config.toml
model = "model that answers yes/no questions on an image's attributes"
dataset = "simulated grey scan slices of phantoms with and without marks"
train_examples = 245000
image_size = 64
crop_scale_min = 0.8
horizontal_flip = false
translate = 0.12
questions_per_image = 4
encoder_arch = "convformer"
encoder_norm = "layernorm"
encoder_norm_position = "post"
encoder_activation = "gelu"
encoder_mlp_ratio = 4
encoder_parallel_block = false
encoder_inner_norm = false
encoder_patch_size = [4, 4]
encoder_conv_stem = false
encoder_depths = [2, 3, 3]
encoder_widths = [48, 96, 192]
encoder_kernel_size = 7
fusion = "prefix"
fusion_encoder_width = 192
fusion_encoder_layers = 8
fusion_encoder_norm = "layernorm"
fusion_encoder_norm_position = "pre"
fusion_encoder_activation = "relu"
fusion_encoder_mlp_ratio = 6
fusion_encoder_head_dim = 32
fusion_encoder_fused_qkv = true
fusion_encoder_bias = "none"
fusion_encoder_qk_norm = false
fusion_encoder_parallel_block = false
fusion_encoder_inner_norm = false
fusion_encoder_drop_path = 0.1
fusion_encoder_positions = "sincos"
fusion_encoder_connector = "mlp"
init = "trunc_normal_002"
residual_init = "scaled_by_depth"
optimizer = "muon"
muon_scale = "original"
lr = 0.018
momentum = 0.85
nesterov = true
orthogonalizer = "newton_schulz_5"
adamw_lr_other_params = 0.00072
steps = 8700
batch_size = 384
epochs = 13.6
lr_schedule = "linear"
final_lr_fraction = 0.01
warmup_steps = 1740
weight_decay = 0.007
adamw_weight_decay_other_params = 0
Rows from block 2 of the fusion encoder of a small model that answers yes/no questions on an image's attributes, named by matrix and row number. Rows with one number belong to one neuron. Each number is 128 + 24 x the weight over its row's rms, rounded and kept within 0 to 255. All counts start at 0. Numbers have three digits each.
After each neuron's rows are labels from the 100 texts, of 14848, where the neuron reaches its highest value: "fires on" is the input token at the peak. Only what is clearly more common there than usual is listed. The data: simulated grey scan slices of phantoms with and without marks. In brackets: how many of the 100, against the usual share in percent.
# fc1: MLP up (fusion_encoder.blocks.2.mlp.fc1.weight, 1152x192), inputs 0-63
# fc2: MLP down (fusion_encoder.blocks.2.mlp.fc2.weight, 192x1152, transposed), outputs 0-63

fc1.581:169095136171161122128128114074121120078151129132081111148120121133108123128145134167131133118115155134123170136148112145111085129124147118146142147070135108132113138164127134140118128098118158
fc2.581:098107094133129112149109121126106162091106171106141187087095079118129088157127142135109107122132154173109129161128167073135153118107126094109137125119129120150092189076138130141170147149106118
fires on: "head" (100 vs 9.1)

fc1.10:161128154136114099137153167117174157137142154125118110117145120158100130184131146190133097157137194127131114110114090110151133118092113107178154115125138106109124098115112113122119121134114154
fc2.10:124084126085133113154145125137121079147102148102123135179145148129174115114143113119139110147128099111140134165119130106109149089159124126098092156134147156126109174098180162081126130092167101
fires on: "head" (74 vs 9.1); "bright spot" (13 vs 6.2)

fc1.53:085131112125174124108111119073164140062118140095111111155120122154097108181120165092129131119096118128128121138125109162134120091095155093166119141113174140154118168088142145100135130111121105
fc2.53:096125105128087156125153161143117135118137166117114140090124148151143068140132137103107094153138143142096120093120127119136131118084160125097131059093127115134167164127115140149081097155149124
fires on: "noisy" (100 vs 9.8)

fc1.647:109157125095135121125136133122114149122115092171157167126153134133161101152081170128123157124142144138079175099128122144184167094100146127131159137121112136110161170109156129125132113114150106
fc2.647:136152135174143118142133130154168115133167115087107134151139144150106130163143111142149098115109147134125104124128126143150111186115089189143142158179080118123063112113131125094117105131149126
fires on: "several spots" (74 vs 6.4); "head" (26 vs 9.1)

fc1.470:128134124099127096119165137136102116166108128118082075116089089137151144095140120117134141128159125157102127170102095096114132120139167119170122161146135145163167129140121121156132111153133123
fc2.470:145126063108109138130126140117130159108135165123176096162113062112132095126106111120151129110114152149132169116101156120115146114138102145161120130151148090165126113101144100148133137140083127
fires on: "low contrast" (60 vs 8.4); "noisy" (20 vs 9.8)

fc1.587:122094139136108116108131121120115134095103084119136148142132107113111137192129144121118155108130145114149182080090124140126122107101183127146147092100148110107118146102111142128160139155106158
fc2.587:103157104152144107174168109130165110137162143127170137149131124119183113087122148136123129153135152145147082121112161097180131106165088139149098130135069138132098133115113122091119127083128138
fires on: "head" (100 vs 9.1)

fc1.739:121132135091147114161121172121122123088166150162103103144130140156119122111113130129127116097128152121118194129123139132118107114106119139105137121115126136153168090099157121107154089131120090
fc2.739:100154130128141152164110157139115128120114122134134101101148127140140092146154092122121165111099146115132118089128143114128164107078142078146125136142136104086108101123098146148112117059115143
fires on: "low contrast" (100 vs 8.4)

fc1.569:064135089098133112138156133132181141130174116079157114154124180145126093148145101117122166128083139127148120151144133125129122088122134135103145137130148104127134119129093090104156108119159122
fc2.569:098127104079143151138159153138126125139126160091157133116154142113149111137093112132141129117118134068109152115099093110102116096090124142121147125101133132138141152104139105181141151093133107
fires on: "noisy" (100 vs 9.8)

fc1.345:123135106075107131096122141110150145165121137139126166098130160146118081178136095107102108161130103132134148128134139121148110157158170120098156143094113083152099112122122168153143130121137137
fc2.345:089110110207141162156108124136104145176112070118098114097116118118136149132097126124170168114121127140174139133112131137131135115126123125128134114182100160166138123124121099099100118140158170
fires on: "ring" (100 vs 6.4)

fc1.212:137107156089125144154111153129142097125117107112146154110137132122121128161097082126126147138130144126170158078136136129136123147136111133165124143087168128139131124146154106125193123092136114
fc2.212:142158115110094135110144115148173118134124131131135090128105153139149089160112082128130128148129145064131064104119133132195169140138120154133131179146120147115120116118154065173127130065138105
fires on: "low contrast" (73 vs 8.4); "none" (24 vs 6.2)

fc1.621:152133131093144154144168115156104104150128116100085118161141137118143167149137141155139145113121090069158150142142167105120091132121131093136131116101114142110190111138158115120108089143122104
fc2.621:129107109138163116097100150127089136139096123142116093151127135131136101136172076116140141153086133107176121131169090148115140113131164130120152096181114151138131104099130117120134131138171127
fires on: "dark spot" (100 vs 6.4)

fc1.532:143133121116170130118063120122112166099120108119115109101095137142144131117150106110122129151130113102121176143116152106127132085123150095130198127104131138132124200144109168100143132128092155
fc2.532:081175107125073145132159132124133136141128138114122137146124110124109165119116120139148155130145165159079123127117137153151130157119117101094162111134138070125117086130154145139108119127135156
fires on: "noisy" (100 vs 9.8)

fc1.505:113098106131122163157088105134127133139140120132109123137140151144112102149153134115118154132107129113083122127117121139102112106055128137150140097067129102121128180164153150138129114121124150
fc2.505:142078127119123072129107115128097140132134131110100175116119116113104113117133157144172190182103136116115135135154112120111163111146101094144146136115126138094124068156127156121091100100150160
fires on: "noisy" (100 vs 9.8)

fc1.535:126097144131168132158141094178108081111146135146108103139142107165078145056120127154117112095159125133147109133104125167102119135123132130107124124100137113127162130142120139090100163137184112
fc2.535:159139097092145140107108147111095146142153126065145125135129161117132120134140130110165120103164136126158113127114090105094125121156108171140156122085152120104081172152126129071140137146132127
fires on: "several spots" (100 vs 6.4)

fc1.551:093122130117086133127141134110146137175125155130104134146088147103163148152136116162117145151089111146173103141169154113137081167077155118117089129158124099121114093152107128106102139100135124
fc2.551:103134152073093132133099168138136112163116106117167106136142153137125136100123105108149172138120110154135160116113146179147155119161115113126138116172169144145134138115102138144150180132128133
fires on: "dark spot" (100 vs 6.4)

fc1.250:121135102100132121161109141156127090108165150158154127129142141152069137103148098108099092151151121146130127138119104172088132147126141133139070130135153116109143117100182158101147149120161108
fc2.250:126175104078130150125107151128111116113151092111142134127109150128073100149146108120171130134191164130133134166107084096088124109161092107111116119105125105109110167122118138120125150130152095
fires on: "several spots" (100 vs 6.4)

fc1.527:102086158195123129162169137150108111131106162143112132148119131106171177142144112171123160123110128100147138113138123149119080159080132110112139123140106070119123091174124120132143142113132110
fc2.527:110138133089072115098079169125145146186140142123159130086156150140145126098114086129145142146088091170133123135118145144169116141157134112126115141149176131121104121171113133123164166141121138
fires on: "ring" (93 vs 6.4)

fc1.343:131128141132143164161108147127139137177109094108119098155132086088123123131120125125136167120125122093097152110138127124134105116117152097148155124163125127076132138112126101157109113154164129
fc2.343:109139147139168156140160124120120124160091088091144125171111173126137109121125119143072108098100084077113168157147098161104132080156123133125138138124123120136103107098105126120117112104130123
fires on: "dark spot" (100 vs 6.4)

fc1.4:110152139133119132144122103080102140093134152137108103089122141093133134129129141162089163158103171171128133106110082136150140140115110150113109102116148157120131127133127117111099132157144160
fc2.4:099071159125142143128104135136149148176139121150127097140177169125137125081144123117140151136132140107168125165152156103124167100160129164117095104188119088123156130079127102126146113127106156
fires on: "bright spot" (49 vs 6.2); "none" (22 vs 6.2); "several spots" (16 vs 6.4)

fc1.562:122151108132133107148110163119100151144074097133102111067126121115104163146135131151145163189152139087172115119125092110105107114131149130128116140132109144127169098132147111109147120129220110
fc2.562:141139122145119153132136131131113111146094102108121113188125125130150168122120096147137157147144112103139160145152107122116094113115148114137145093133125169117156074052096098142110094141118150
fires on: "dark spot" (100 vs 6.4)

fc1.556:157143108140150132146124120070105080088115127109111113123116137156146107155184155102145151113095135125081156166123126108133131109071066121120112089151138097103156085166134106158130141126115109
fc2.556:117164166144113135110146180163160116132090136156153141141127159138107193106097108138118081104119099132160132071132153116142106102151120104153119119134086114171116142143113155124149078146113133
fires on: "several spots" (100 vs 6.4)

fc1.542:089125115133159135157115100086129118183076150137151166157135130122147161110144136109172140159091114093116147067108169124153143122168175117111123100117141105101141116080130111124154169115081151
fc2.542:118140139151122153127143133188133139125140151109089130101175138133132128137118100101104124102138168174156155104134110165163108117117078116134122138109138128147131101124149132179142104123124075
fires on: "noisy" (100 vs 9.8)

fc1.631:121138143148103145112166092144144119110106163162130173156130097136115128150134127138100123135067127135153108138137084170147130132111125122117125091125151178126145134138149103097125156132145171
fc2.631:132109116120146091136116171085128105118127145154167121157176125129140120075111128132174121103084152138144127142124177115112139114147115091161136129144129145073074140126139122145115133112144122
fires on: "ring" (100 vs 6.4)

fc1.376:200130150091135152147106137129116143148097139168151112137153147100116082094167099095113116124122105120131074111148122143110135091115145147150099134148131131106098147127143107114115173148153123
fc2.376:107108156138161142123142139085157102136169107100140082109116097136080133129116146111190103154179142164122149159106114107170101137148103129136143146133117152174136121164143153156169132115159100
fires on: "low contrast" (64 vs 8.4); "bright spot" (29 vs 6.2)

fc1.67:141148153151079137110132085139099119119149146125134137155094141127123161140145148122147137086118145166188140139128137112127122122126146145153117097139097114130160115127110104111168148095115056
fc2.67:111098163137119169114131097121178107135105095143118110149114099113154124131136139122124124124124150138143150168128149142112090096160104109133127115108135169122146163109125097124148138098158146
fires on: "ring" (62 vs 6.4); "dark spot" (38 vs 6.4)

fc1.248:164127112117077104154136134117142133072146178095102125154126141149118113112096104176157115124155150125140153142142138117158119145083094128107122103131112118160173184140147104149099156119092133
fc2.248:144099123111135145123137121138162146108129142126074097181110147082125133151139142158132119103126119119118110129151144134117134136157107121126137065113099170110175142144111143132093160157164124
fires on: "ring" (100 vs 6.4)

fc1.446:145112132114133125153122129098134105102164108103148137094133121161143147113092089145135132119180149121159134109153133132124112124122114125133117100136120106167124138144154109086172132137150106
fc2.446:142143108088091193128159141158156095127102116149114112116154142146124125156144122089141110138122111127141096135100161115118134111095112130116099169119106118096123107131112072171144123071110120
fires on: "low contrast" (100 vs 8.4)

fc1.668:121128121102110100125157128134117155147136168106135179113155091145131155168105109121109116159099132098158107159135136113092166127116125095078147117152113131138142116121156162110136123108152173
fc2.668:119133096131143098131141176162170097161101130099149134172088129111150114140140089116107102106113137141141118134126143140165160108152113111104144168128118124166090092113098142109149103115167165
fires on: "noisy" (41 vs 9.8); "streaks" (36 vs 8.2); "ring" (20 vs 6.4)

fc1.595:163086097135147094080164172141092127116114125156155113102059155131129128108130109133113128127115130147143124160107094114129158116088149156189117166112148140124164108128142133105170120141122135
fc2.595:139102121068207169120149134138117129127122122129115130119125111145142120129150151098133087095102097138135141136085138136075133130183131160111122166116192103115117132112130103123110138095114079
fires on: "noisy" (100 vs 9.8)

fc1.471:088103171109120114157130143114133117100161130147087116107110160140125101136074151157129121161155109169141078170137090189119196127129106131107113132135125135149158143198113107136136132131109136
fc2.471:136105132115136111133112137106133164040147157152121131156128152115108105119089125160157107125188113164102070160149110172142153136087097172110127102084102133127112122167117133110133125102117114
fires on: "ring" (96 vs 6.4)

fc1.387:118135137103167155140084133111127119137123135138127145116131122140118116144137127110162100156170128160166144135153146120125150105134127104100130157153115112104122147132111074068150173112127133
fc2.387:135111166107187171092123109154150119113132147112122146121110135125148180100111110149148162130086119134130101144133079149131121152137125126105171091172106121142120145124142151129068104132140122
fires on: "ring" (69 vs 6.4); "low contrast" (26 vs 8.4)

fc1.390:103123109101125152102150144129169043113095123153155131146136110130165141171112117159118134109113124159146155139093128142116099159141069090119137109107064137112177111081153115159170154138103139
fc2.390:110149076135113172106119158140131153139120121134138122094093120129100136148121091113137115181091076117078108111145137131138119083109128124126113144153140093164129138161127171140124130120171125
fires on: "dark spot" (56 vs 6.4); "several spots" (40 vs 6.4)

fc1.708:111154126115189131137149101102086122084114185143126075136149120136125143121120127146102097091092107161127147129110140148081148111172132153140155163152132151161157125123143087114150141146127075
fc2.708:163133105148129145146152160100145134156136148136165133116124117156140148141123120133129130131108178097073113125104142139145116132110135137112160132120080124137135127136141080168074175127146078
fires on: "bright spot" (71 vs 6.2); "several spots" (29 vs 6.4)